Weights of a small image classifier: 32-pixel images.
Rows from block 12 of a small image classifier, named by matrix and row number. Rows with one number belong to one neuron. Each number is 200 + 20 x the weight over its row's rms, rounded and kept within 0 to 999. All counts start at 0.
After each neuron's rows are labels from the 100 images, of 14976, where the neuron reaches its largest size: "peak on" is the class under the peak. Only what is clearly more common there than usual is listed. The data: patchworks of several textures.
# gate: MLP gate (model.blocks.12.mlp.gate.weight, 384x192), inputs 96-143
# fc1: MLP up (model.blocks.12.mlp.fc1.weight, 384x192), inputs 96-143
# fc2: MLP down (model.blocks.12.mlp.fc2.weight, 192x384, transposed), outputs 96-143

gate.243,214,187,192,246,210,193,223,188,187,209,184,203,224,179,201,186,203,214,204,239,205,206,232,219,180,191,204,229,166,173,191,213,217,200,207,201,189,236,190,228,224,210,201,173,222,178,203,167
fc1.243,181,209,204,155,164,207,154,172,200,214,210,170,208,217,192,205,194,171,187,215,190,217,190,179,180,206,203,189,184,206,183,183,240,181,218,217,200,189,189,225,212,202,177,179,244,210,180,197
fc2.243,179,195,216,186,205,198,206,201,211,162,217,204,209,233,201,215,206,175,230,220,237,181,209,157,175,207,203,204,222,229,245,210,192,203,200,208,208,198,231,211,155,205,208,230,194,216,165,192
peak on: plaid

gate.318,197,227,213,164,203,225,232,216,193,204,212,201,216,201,212,229,202,206,196,187,182,191,207,198,181,230,209,203,223,200,193,162,228,221,186,205,211,176,180,152,227,175,219,212,145,202,208,223
fc1.318,199,209,193,205,198,223,213,199,232,150,206,193,198,173,193,204,178,211,208,208,180,230,174,177,184,235,219,226,187,209,199,190,168,195,203,197,220,189,217,205,180,200,217,204,236,210,187,182
fc2.318,203,233,210,141,187,213,218,174,198,206,183,163,196,211,187,228,196,203,199,187,170,198,165,187,218,214,199,189,209,184,189,189,220,191,225,204,199,163,188,194,228,187,214,193,223,195,212,232
peak on: dotted

gate.308,189,194,157,233,183,178,207,197,216,220,178,183,224,200,214,203,181,205,177,202,217,233,231,179,226,205,194,212,192,186,199,214,175,234,201,205,222,200,211,194,190,202,189,205,197,155,229,215
fc1.308,223,211,191,180,187,191,213,199,218,180,225,193,212,205,175,241,209,218,227,238,184,191,203,198,185,230,182,198,207,167,209,206,187,199,189,192,209,183,205,202,216,205,213,262,212,202,192,189
fc2.308,195,197,202,219,202,208,215,211,208,208,201,185,207,222,191,216,239,190,183,165,193,222,199,166,190,239,163,233,204,186,183,196,214,218,183,252,221,191,198,212,231,223,210,204,229,166,221,168
peak on: triangles

gate.278,199,200,170,181,202,197,217,210,187,185,176,187,219,198,257,185,169,196,194,193,196,223,223,209,198,223,195,214,196,201,194,208,183,214,178,221,207,155,183,161,189,170,219,196,170,203,201,195
fc1.278,175,193,182,215,253,194,183,193,203,203,172,256,171,207,226,176,224,212,166,186,202,214,179,208,217,173,181,207,185,216,207,209,196,209,186,153,183,197,214,222,208,205,185,154,195,219,202,214
fc2.278,210,206,187,188,200,191,207,193,182,218,212,216,214,193,190,199,231,191,202,209,175,203,255,200,190,173,216,183,204,196,189,197,188,174,192,228,208,239,194,224,207,214,208,196,165,171,216,194
peak on: rings; striped

gate.16,189,184,233,208,206,227,217,206,221,209,203,201,176,174,222,194,219,228,167,181,201,218,213,217,192,180,185,175,164,229,209,190,217,180,208,178,203,138,217,218,206,224,197,192,198,205,190,194
fc1.16,195,196,161,201,186,210,183,245,224,166,201,172,198,195,185,192,203,204,186,248,204,199,214,174,164,225,178,219,201,139,204,195,188,191,194,200,180,170,203,197,169,184,214,254,230,209,226,186
fc2.16,196,214,226,191,174,203,171,197,206,182,202,208,231,253,197,219,209,174,198,230,192,183,204,190,189,207,189,188,203,186,195,209,171,212,239,179,224,201,181,199,190,190,194,209,174,201,202,231
peak on: cloudy

gate.11,169,190,221,147,167,229,206,226,207,197,221,199,206,218,179,215,195,192,172,223,224,210,192,163,174,241,206,195,186,192,190,166,198,178,194,199,219,171,173,148,206,180,220,218,180,217,195,227
fc1.11,213,194,200,164,195,204,180,200,160,216,210,208,191,221,208,231,221,169,202,186,214,155,215,194,196,216,176,178,218,218,191,197,254,195,194,210,173,199,200,165,221,203,223,207,148,213,198,228
fc2.11,207,218,205,240,229,182,180,241,228,193,213,231,204,195,223,156,223,205,199,194,173,216,219,223,208,183,201,198,188,217,219,201,165,223,176,179,228,221,182,177,184,211,168,191,170,211,193,185
peak on: dotted

gate.148,178,215,190,180,191,185,209,189,248,235,187,224,202,210,193,206,178,263,196,175,196,213,181,195,216,174,224,194,188,215,185,202,183,180,195,198,234,205,200,199,194,199,199,185,194,189,205,228
fc1.148,179,179,175,176,191,202,153,187,183,212,180,229,190,201,221,188,192,194,197,205,224,185,187,191,208,203,218,180,200,233,183,231,211,186,193,189,177,197,223,209,165,203,214,199,199,228,195,235
fc2.148,190,207,170,217,225,202,190,186,194,189,194,226,196,177,207,170,142,208,214,236,192,190,192,210,182,172,256,206,200,191,202,195,195,193,214,146,168,213,218,203,166,210,189,182,189,207,195,218
peak on: honeycomb

gate.120,185,210,237,215,200,177,241,191,246,228,209,196,211,183,195,187,166,267,200,207,187,201,202,210,229,183,187,215,189,198,210,221,223,195,209,185,191,220,188,206,226,200,200,207,215,194,198,198
fc1.120,242,201,220,210,183,193,221,194,210,189,186,185,209,168,184,222,193,212,218,193,198,166,216,183,187,201,189,208,224,198,187,212,218,230,213,212,190,227,222,158,246,223,220,231,167,213,226,218
fc2.120,183,182,231,217,186,233,192,206,199,215,194,218,167,185,217,228,202,197,156,168,198,218,195,241,190,218,174,153,172,221,195,196,230,225,159,200,206,184,217,196,226,196,224,201,186,227,190,200
peak on: plain

gate.205,192,205,228,190,205,182,249,218,242,217,234,213,201,223,200,195,205,231,196,204,180,243,216,195,229,205,190,216,187,173,222,197,206,192,195,169,252,218,178,164,198,191,194,208,160,167,190,209
fc1.205,194,195,208,229,248,194,198,240,221,186,252,237,195,192,201,186,222,204,198,182,205,209,206,203,199,199,215,188,182,219,239,214,161,198,200,200,219,190,166,182,194,207,175,218,194,182,204,193
fc2.205,217,188,214,203,249,209,214,224,204,177,244,190,187,226,190,151,219,198,200,213,229,192,180,150,191,219,200,223,206,215,219,211,157,181,224,179,203,197,148,181,198,214,174,203,204,194,214,187
peak on: wavy; zigzag

gate.262,170,202,195,159,191,202,165,192,220,221,207,214,188,191,207,214,176,192,182,206,194,219,195,183,195,194,220,198,210,199,195,181,234,195,190,207,200,210,229,195,199,190,193,177,170,189,217,288
fc1.262,204,205,233,185,217,225,202,177,214,206,229,141,223,235,195,192,219,217,196,206,177,218,188,204,192,223,185,204,184,221,185,179,203,184,208,208,198,165,181,241,201,191,184,218,238,253,185,145
fc2.262,228,215,154,192,191,191,216,201,191,200,174,168,225,214,170,221,205,207,232,177,173,196,186,183,199,233,183,216,225,179,174,189,176,224,195,246,217,202,202,188,219,192,197,189,205,205,237,194
peak on: honeycomb

gate.342,187,217,171,178,205,198,217,206,185,185,178,217,218,193,230,239,186,205,204,200,174,228,225,196,187,205,206,232,229,201,196,176,205,224,177,198,250,202,218,183,192,134,202,182,153,225,200,209
fc1.342,230,186,202,176,244,206,221,197,194,192,221,262,173,202,199,232,226,209,231,178,202,196,207,150,222,204,226,208,192,213,203,198,211,188,178,216,220,197,218,189,169,186,215,197,175,193,199,211
fc2.342,209,189,211,190,198,212,187,190,205,200,221,207,162,167,207,210,190,178,201,169,235,164,187,199,200,162,230,161,190,204,200,231,215,190,192,170,169,217,203,168,227,200,211,208,185,199,186,230
peak on: checkered; diamond

gate.130,209,208,159,193,221,177,206,204,184,203,181,219,219,192,199,208,224,196,211,183,197,206,226,206,212,187,217,208,214,176,183,182,163,202,195,221,228,226,184,173,213,180,201,178,156,197,253,222
fc1.130,224,225,221,223,227,218,210,212,211,200,236,222,204,141,206,166,176,199,201,225,172,221,206,217,188,190,249,198,204,231,204,196,200,181,217,218,225,202,160,168,215,192,183,203,198,216,190,216
fc2.130,169,207,204,185,182,197,196,191,213,199,195,178,209,236,236,178,186,185,162,225,221,201,174,201,252,191,163,222,220,197,190,209,206,213,198,234,207,181,208,170,200,208,212,188,210,194,199,222
peak on: checkered; diamond

gate.346,183,201,215,225,218,217,238,227,194,189,218,215,192,189,204,207,218,207,202,187,219,201,203,218,206,207,200,208,204,185,199,182,188,203,198,141,214,217,204,159,217,213,214,210,153,172,207,189
fc1.346,212,189,184,208,193,202,202,201,162,195,209,185,213,205,191,221,197,191,195,194,217,203,200,191,202,227,218,199,202,171,217,203,197,222,202,236,199,191,195,160,200,203,200,233,187,160,230,169
fc2.346,199,212,188,183,212,188,184,187,212,184,188,189,198,205,200,185,107,232,220,216,196,180,191,186,201,171,228,197,212,220,206,217,175,203,213,172,174,191,209,195,167,203,180,216,198,210,195,219
peak on: triangles

gate.340,210,218,201,184,166,198,186,170,212,210,190,177,197,233,203,212,152,203,216,204,182,215,180,191,203,210,228,192,217,214,191,206,215,192,188,232,208,188,215,214,159,191,190,197,225,190,172,189
fc1.340,191,217,184,200,178,215,252,188,199,157,182,188,203,220,181,217,198,170,210,201,207,203,161,173,181,217,210,219,196,184,218,189,159,198,215,227,210,170,216,206,177,220,214,236,223,192,186,179
fc2.340,190,201,242,202,226,233,173,214,213,205,195,213,163,214,198,204,229,203,173,177,205,208,188,195,182,200,173,170,180,246,202,195,206,246,183,179,202,181,213,181,213,178,210,191,146,240,199,227
peak on: rings

gate.135,183,210,187,223,199,201,212,205,228,213,209,214,200,221,197,198,194,230,203,208,153,219,208,182,209,215,200,215,174,173,211,206,162,193,182,195,205,181,205,226,187,211,190,197,253,159,195,193
fc1.135,216,212,188,213,188,199,179,166,204,197,170,183,171,226,212,204,213,176,205,165,189,198,191,219,208,189,175,186,225,226,203,208,210,212,200,200,190,186,221,270,205,216,205,205,220,256,190,191
fc2.135,169,177,239,195,167,213,222,185,222,214,174,211,185,173,186,226,176,208,182,202,217,195,198,244,208,203,160,176,180,222,179,189,210,189,207,199,211,180,202,221,207,204,232,229,201,224,180,218
peak on: wavy

gate.108,189,193,191,169,238,190,214,241,228,211,223,235,181,176,212,209,200,213,203,204,194,204,186,222,229,197,191,208,178,156,220,200,188,191,177,151,202,212,198,203,215,188,203,175,199,189,194,237
fc1.108,206,219,228,196,206,226,244,195,213,224,213,198,179,177,215,201,195,220,189,191,168,220,184,229,211,205,243,208,184,227,195,197,201,177,200,198,232,166,176,219,202,195,217,200,236,157,167,173
fc2.108,232,214,169,210,209,166,190,195,179,199,212,179,242,202,206,176,204,202,218,224,190,205,204,185,231,211,205,237,210,171,212,205,198,175,208,213,196,213,174,192,202,195,169,187,237,170,212,163
peak on: wavy

gate.372,203,201,228,221,195,214,201,219,190,232,210,187,226,185,206,189,191,192,179,227,208,192,215,196,185,190,181,200,223,194,187,193,217,219,188,238,197,199,193,189,232,199,199,210,174,185,240,227
fc1.372,214,215,203,157,192,160,246,223,191,211,215,212,217,187,202,220,172,209,214,223,203,166,240,192,225,187,208,200,210,192,223,203,208,218,188,206,195,219,185,171,206,188,214,257,160,166,204,253
fc2.372,168,157,228,231,153,196,199,192,200,193,202,218,214,187,214,200,170,208,183,228,214,203,215,221,203,216,156,203,188,225,196,216,204,211,186,225,207,175,220,174,190,190,225,226,182,224,175,196
peak on: cloudy

gate.134,151,182,170,155,194,185,188,202,212,200,189,186,213,249,222,201,187,212,177,190,222,245,185,195,228,227,183,211,153,206,216,197,199,206,174,195,230,175,196,199,186,184,190,184,195,200,197,213
fc1.134,200,183,207,164,152,205,183,193,178,211,211,207,213,190,185,197,196,161,189,214,219,172,223,193,202,201,207,169,210,220,195,203,205,160,202,260,196,193,172,177,231,180,221,224,176,204,197,234
fc2.134,201,239,196,186,262,191,204,215,206,201,190,205,180,199,222,203,223,223,196,182,181,201,187,218,218,163,204,209,192,178,226,175,198,242,179,123,191,209,217,244,188,207,169,178,198,196,207,185
peak on: cloudy

gate.115,203,221,159,207,197,181,227,221,194,174,165,178,260,189,240,211,187,216,200,214,189,203,238,216,194,208,186,227,218,175,191,193,197,240,179,238,201,201,189,170,215,182,216,213,195,185,240,177
fc1.115,200,194,173,206,152,175,215,199,206,213,205,202,211,203,189,244,159,201,210,241,213,180,221,221,208,203,200,205,194,182,185,209,172,181,208,225,207,212,179,190,192,188,218,231,208,160,194,224
fc2.115,197,175,194,201,154,201,212,213,194,181,204,161,210,184,185,242,164,206,181,196,240,225,223,187,182,233,198,203,181,201,203,211,177,211,206,208,207,185,200,192,211,173,207,220,216,202,198,197
peak on: triangles

gate.309,185,212,173,224,230,163,214,202,195,173,190,228,244,194,236,179,215,206,197,185,187,219,228,231,190,185,205,234,203,189,203,196,176,208,171,197,225,194,192,232,184,184,174,174,230,209,206,158
fc1.309,207,198,208,247,246,214,178,215,206,173,209,239,197,173,204,167,240,196,184,186,186,216,233,209,165,167,194,192,194,224,202,207,216,237,188,168,198,216,215,215,203,200,194,200,180,263,189,190
fc2.309,217,204,197,229,174,221,172,195,203,201,172,223,219,210,199,189,184,194,201,235,200,192,192,198,157,215,170,193,215,196,178,200,201,213,194,199,175,187,222,196,184,226,209,198,192,218,204,202
peak on: dotted; studded

gate.216,202,202,164,204,243,175,196,240,191,168,191,222,228,215,225,186,209,195,202,196,202,204,227,207,210,202,184,213,208,184,211,193,148,227,185,161,219,202,187,157,186,175,183,183,159,224,239,206
fc1.216,212,181,205,226,236,185,184,230,176,166,228,222,199,223,200,167,231,175,202,196,209,195,205,197,216,185,190,194,199,191,232,230,162,209,212,173,200,200,203,181,165,217,173,198,189,226,222,184
fc2.216,207,199,188,199,175,218,175,183,194,222,197,183,191,186,178,222,215,210,204,201,202,197,214,194,164,223,209,181,193,209,171,191,225,171,183,255,169,211,209,225,214,220,213,217,228,177,188,169
peak on: plaid

gate.313,197,225,159,207,242,171,222,220,208,182,199,231,207,192,216,218,199,221,207,205,186,211,240,182,189,200,189,222,193,181,223,198,185,225,169,206,218,209,199,212,186,179,178,199,211,193,208,202
fc1.313,181,190,190,162,233,209,198,190,214,228,181,246,171,188,196,207,212,209,195,167,218,203,202,209,217,151,216,176,177,230,195,205,200,160,202,231,197,197,190,237,196,191,181,184,174,212,191,255
fc2.313,181,187,225,208,223,226,195,216,198,200,193,202,172,186,199,198,170,183,176,193,235,170,166,208,199,182,196,169,222,208,191,207,196,259,195,171,175,173,223,177,193,206,234,211,158,208,211,229
peak on: honeycomb

gate.40,209,192,202,178,210,178,182,185,233,214,207,215,181,188,211,195,192,216,211,194,204,194,189,180,239,179,202,192,200,217,202,205,191,198,193,160,215,214,226,170,196,189,190,177,177,211,187,231
fc1.40,161,200,166,191,189,189,155,169,202,203,185,237,189,193,217,195,167,196,195,213,198,195,218,169,199,171,215,181,203,197,190,199,199,194,188,208,180,220,249,202,165,196,199,194,161,215,204,246
fc2.40,179,179,207,207,196,211,202,189,195,201,207,238,174,208,210,191,175,199,203,225,219,190,209,210,185,158,226,188,184,194,203,204,198,190,216,149,179,208,223,204,167,222,206,213,178,194,171,210
peak on: checkered

gate.294,205,198,212,214,222,193,242,211,212,221,224,216,193,163,191,208,173,245,215,225,206,203,202,192,218,193,232,222,203,179,214,210,181,198,199,159,197,186,176,224,172,201,193,198,223,163,195,172
fc1.294,183,199,182,204,226,166,209,224,208,205,206,253,206,189,207,188,206,214,204,225,198,202,237,207,194,184,204,208,178,150,197,189,175,185,181,167,191,248,206,192,211,200,203,170,188,179,207,218
fc2.294,220,231,154,196,200,177,203,202,195,197,217,181,235,207,211,187,240,208,213,209,180,209,208,168,233,214,220,245,228,170,196,186,193,175,207,238,214,226,168,162,212,209,184,188,235,155,214,172
peak on: wavy

gate.184,226,181,184,199,183,180,208,177,176,212,229,168,201,192,226,208,176,208,197,180,187,189,175,179,234,214,206,208,201,159,209,220,235,188,173,244,176,206,209,190,197,217,219,209,209,152,176,201
fc1.184,189,210,209,218,224,231,174,193,186,199,180,208,177,212,183,177,192,178,173,198,217,223,136,174,196,191,197,202,230,220,201,179,222,198,205,181,214,198,215,219,163,192,183,154,224,217,209,212
fc2.184,179,187,210,206,220,216,175,192,189,201,196,237,168,208,206,196,202,189,191,223,195,207,195,252,202,195,172,176,185,225,191,176,204,206,200,147,212,208,189,197,214,188,184,151,184,238,187,223
peak on: veined

gate.325,182,181,180,179,189,205,148,167,186,209,187,209,199,188,206,172,162,191,188,217,221,218,194,186,207,178,220,177,173,203,190,212,189,174,199,193,180,195,213,207,160,179,186,192,207,216,188,220
fc1.325,205,196,191,196,178,210,183,219,140,182,186,183,211,225,199,201,217,148,188,223,213,199,202,194,164,205,185,200,199,159,190,180,189,199,200,218,180,200,192,192,200,216,210,211,191,206,220,180
fc2.325,206,179,237,177,184,200,178,208,201,216,197,194,185,216,211,224,238,185,180,167,212,204,196,213,210,213,160,162,181,214,203,216,218,206,192,209,215,182,175,190,236,189,201,191,201,211,203,214
peak on: honeycomb

gate.286,187,191,181,169,228,180,189,203,190,203,186,218,202,201,208,211,183,207,191,215,201,171,213,185,199,150,181,190,203,213,196,203,200,196,175,195,175,212,186,208,213,157,190,199,200,219,207,256
fc1.286,225,209,168,184,197,196,199,216,198,204,186,211,177,170,214,235,196,200,221,204,208,173,204,196,209,207,233,188,185,199,208,218,186,197,167,219,193,210,224,176,177,204,217,201,147,174,190,242
fc2.286,191,193,214,198,181,212,194,190,200,191,212,193,181,181,191,234,196,183,214,195,224,186,223,188,161,171,203,174,183,229,216,231,205,245,202,169,176,171,235,246,181,185,208,242,181,204,170,209
peak on: honeycomb

gate.96,162,200,183,185,196,220,151,185,184,196,183,197,199,248,209,179,197,156,177,209,181,218,197,207,195,207,185,200,203,195,195,190,193,185,203,201,184,180,199,236,171,210,195,180,233,209,213,189
fc1.96,179,160,174,203,176,219,179,158,154,213,200,199,195,233,200,187,200,170,184,202,264,210,195,182,183,188,229,200,182,183,189,220,187,189,191,203,193,223,207,214,166,221,204,174,213,182,186,189
fc2.96,192,172,226,202,192,214,196,213,204,202,194,186,191,192,206,209,237,191,161,172,245,216,192,199,204,221,162,180,182,213,200,215,212,226,194,227,210,192,187,175,232,188,222,199,199,210,214,199
peak on: plain

gate.80,196,200,181,187,209,180,215,216,209,186,190,200,220,194,233,207,215,225,189,177,198,202,250,208,197,211,196,209,201,204,196,199,169,215,187,236,217,193,163,174,228,172,208,213,175,211,233,191
fc1.80,184,205,176,198,185,194,225,185,211,162,211,232,222,175,180,231,188,218,200,176,196,193,245,192,173,166,219,221,189,179,226,184,179,188,202,217,173,232,211,216,212,212,204,236,209,190,209,192
fc2.80,188,183,153,221,178,209,188,186,179,204,168,175,214,278,187,194,192,168,193,210,223,227,190,210,186,239,176,215,198,196,181,205,177,198,212,215,201,199,218,219,175,216,201,183,233,182,217,179
peak on: wavy

gate.171,212,207,198,171,202,221,211,235,193,186,215,190,231,186,218,213,214,197,191,204,197,198,229,191,185,222,215,196,215,193,190,178,191,207,200,211,206,170,165,126,224,175,227,223,152,216,234,211
fc1.171,214,199,206,258,208,215,203,204,202,178,199,201,201,198,229,186,227,189,207,215,196,215,203,233,181,206,182,209,205,201,175,204,194,229,168,192,213,208,234,229,188,201,222,183,207,209,171,150
fc2.171,203,204,221,178,213,225,215,210,180,223,209,164,183,210,222,207,195,186,183,169,208,181,172,227,225,188,204,189,216,183,183,187,212,209,206,179,189,195,193,173,233,190,236,185,158,158,227,222
peak on: dotted

gate.136,222,201,206,179,208,200,197,214,178,223,190,227,216,176,184,235,203,209,187,184,205,152,220,211,187,165,203,208,211,200,185,203,209,185,179,160,211,209,185,220,225,178,195,202,203,226,203,211
fc1.136,203,187,189,191,229,195,211,196,178,207,191,191,201,219,219,192,171,181,189,210,202,174,195,228,221,209,206,184,211,207,172,203,254,209,171,242,175,199,215,216,197,182,229,194,186,202,172,228
fc2.136,210,229,211,210,195,176,161,221,201,195,209,211,263,225,176,164,207,161,237,192,176,182,197,188,211,220,169,209,212,209,197,210,167,176,203,237,214,196,166,189,183,202,183,220,217,195,193,175
peak on: cloudy

gate.328,199,224,205,169,211,204,221,231,198,173,214,197,228,218,214,211,195,199,205,193,187,200,210,179,193,243,192,205,226,205,209,184,200,225,187,187,218,180,172,122,204,169,204,215,154,210,213,208
fc1.328,195,188,228,212,204,185,190,226,199,223,247,207,195,223,189,178,217,184,181,200,223,179,213,190,209,210,178,173,208,183,213,216,228,208,210,218,186,212,179,148,234,233,198,211,174,183,225,241
fc2.328,196,191,196,248,209,188,164,218,225,191,227,231,199,202,201,183,213,199,221,213,210,204,219,200,180,191,198,205,186,221,217,212,179,187,175,194,211,218,208,195,168,227,180,216,219,202,165,162
peak on: dotted

gate.35,200,217,169,179,188,201,230,226,182,178,198,174,224,211,236,202,169,188,204,215,185,219,209,177,196,269,188,240,227,194,197,182,202,222,190,218,229,197,200,154,191,173,212,207,190,186,212,195
fc1.35,225,199,209,191,215,219,170,201,214,199,201,186,184,205,215,206,204,200,222,175,185,184,176,190,214,203,182,166,211,249,194,226,195,205,167,227,203,142,200,228,200,197,197,209,238,220,186,225
fc2.35,222,205,183,235,231,170,214,219,188,222,208,232,194,164,206,213,181,196,212,194,189,182,216,180,221,149,225,221,209,182,207,200,191,228,202,178,194,264,210,188,214,207,185,196,193,146,218,214
peak on: rings

gate.238,208,206,200,202,218,163,216,182,241,214,200,234,182,172,193,209,188,241,227,175,195,185,193,193,233,172,207,198,189,202,218,207,201,188,183,176,206,229,223,206,217,204,189,187,184,205,182,219
fc1.238,221,209,242,223,222,208,229,238,213,196,243,174,219,201,181,195,223,211,203,192,193,209,194,210,195,224,184,228,200,201,213,204,194,219,212,194,227,193,163,181,237,212,190,215,228,190,222,159
fc2.238,222,202,208,191,212,205,195,217,191,209,205,177,201,197,205,202,239,193,164,174,195,224,188,181,213,240,176,199,203,207,202,208,214,206,180,238,216,192,174,173,234,192,206,184,210,213,231,185
peak on: honeycomb

gate.371,224,176,209,197,199,223,200,190,207,209,191,214,186,210,191,199,182,190,198,205,202,205,167,187,227,183,231,206,189,188,199,206,182,194,204,152,202,224,207,152,190,218,222,167,162,174,212,229
fc1.371,174,168,178,210,171,176,193,195,210,203,195,193,235,187,204,204,190,231,202,186,207,205,193,192,209,211,204,212,184,147,185,204,167,191,205,223,179,222,206,201,213,202,211,203,223,181,241,198
fc2.371,201,165,179,212,210,206,205,208,191,207,207,191,179,169,201,204,176,197,179,218,234,188,231,171,184,196,215,206,196,213,194,203,186,238,199,224,196,193,198,211,202,197,213,205,170,165,226,207
peak on: veined

gate.356,249,184,197,213,174,207,193,180,175,197,182,180,188,188,189,207,194,175,214,207,215,178,185,201,188,199,221,195,199,189,205,222,202,207,217,181,192,204,207,204,184,223,217,190,182,167,199,196
fc1.356,203,222,217,167,213,216,170,192,187,202,201,217,182,203,215,210,165,181,190,208,188,211,161,207,199,221,225,181,213,263,211,197,221,199,184,185,213,162,192,203,177,185,179,166,200,223,169,231
fc2.356,195,178,224,180,197,216,183,197,197,195,206,226,179,254,192,205,235,173,183,199,227,220,198,222,176,205,205,158,188,214,211,187,204,185,202,173,237,195,174,204,199,196,186,178,190,239,186,215
peak on: veined

gate.279,195,205,210,193,202,174,198,185,257,215,217,212,192,185,194,209,177,240,216,187,195,191,198,171,234,179,205,195,199,220,210,213,204,200,197,202,210,217,221,193,204,191,182,203,195,199,187,234
fc1.279,187,189,170,175,196,201,149,170,190,207,175,226,177,200,222,180,177,186,202,199,209,207,199,186,201,168,230,174,187,215,185,206,187,174,200,169,181,196,229,215,135,192,201,178,189,222,174,223
fc2.279,192,206,179,222,208,198,210,190,196,195,194,217,190,188,205,179,170,209,221,240,196,198,203,206,192,160,230,220,197,184,201,207,189,201,227,164,165,222,223,212,161,221,202,201,198,187,190,205
peak on: honeycomb

gate.111,170,203,162,196,229,194,196,211,224,183,179,229,210,194,224,216,169,211,173,204,195,207,218,183,193,202,183,227,203,196,205,205,190,254,123,214,194,197,211,190,195,191,196,220,189,193,211,223
fc1.111,206,200,174,239,203,183,197,205,177,171,212,205,213,187,209,206,193,179,210,220,197,205,206,189,185,229,187,232,226,186,204,209,196,248,172,221,190,217,212,183,207,222,190,214,209,202,220,180
fc2.111,182,190,204,226,190,215,206,203,184,203,187,254,208,203,191,234,229,184,155,203,215,219,218,217,177,233,185,191,197,190,199,170,218,201,188,205,223,210,195,222,207,227,185,188,198,212,207,182
peak on: triangles

gate.2,193,209,203,204,231,206,192,194,190,221,196,222,203,176,203,177,197,200,176,172,196,190,203,216,189,162,214,185,218,201,199,190,206,209,220,209,189,198,161,183,227,210,193,197,173,201,231,220
fc1.2,180,205,173,234,216,177,198,184,222,214,155,198,207,216,196,174,181,229,184,205,195,209,184,210,185,202,178,214,197,140,184,183,193,205,201,163,198,220,196,265,210,209,170,145,235,204,230,195
fc2.2,234,247,208,189,216,216,183,193,205,214,203,150,185,193,230,184,219,200,189,153,173,205,164,212,210,182,233,189,202,178,195,197,220,237,193,183,185,202,197,196,220,215,194,185,210,172,206,189
peak on: cloudy

gate.268,165,217,193,172,190,200,195,222,202,167,218,205,220,193,234,240,186,181,190,183,209,196,207,205,181,200,225,184,208,193,214,183,173,215,191,219,215,168,208,172,191,193,218,226,156,180,205,236
fc1.268,216,212,203,208,208,211,183,190,194,192,215,196,177,176,219,211,194,176,203,160,202,193,149,212,194,186,233,188,199,206,208,189,193,207,202,170,205,188,229,187,194,224,202,176,184,185,186,224
fc2.268,206,178,214,147,187,215,203,165,206,195,200,201,190,243,198,202,238,197,211,152,214,221,178,201,197,201,208,181,201,230,190,192,212,141,208,200,221,172,190,191,194,208,196,194,217,250,189,199
peak on: plain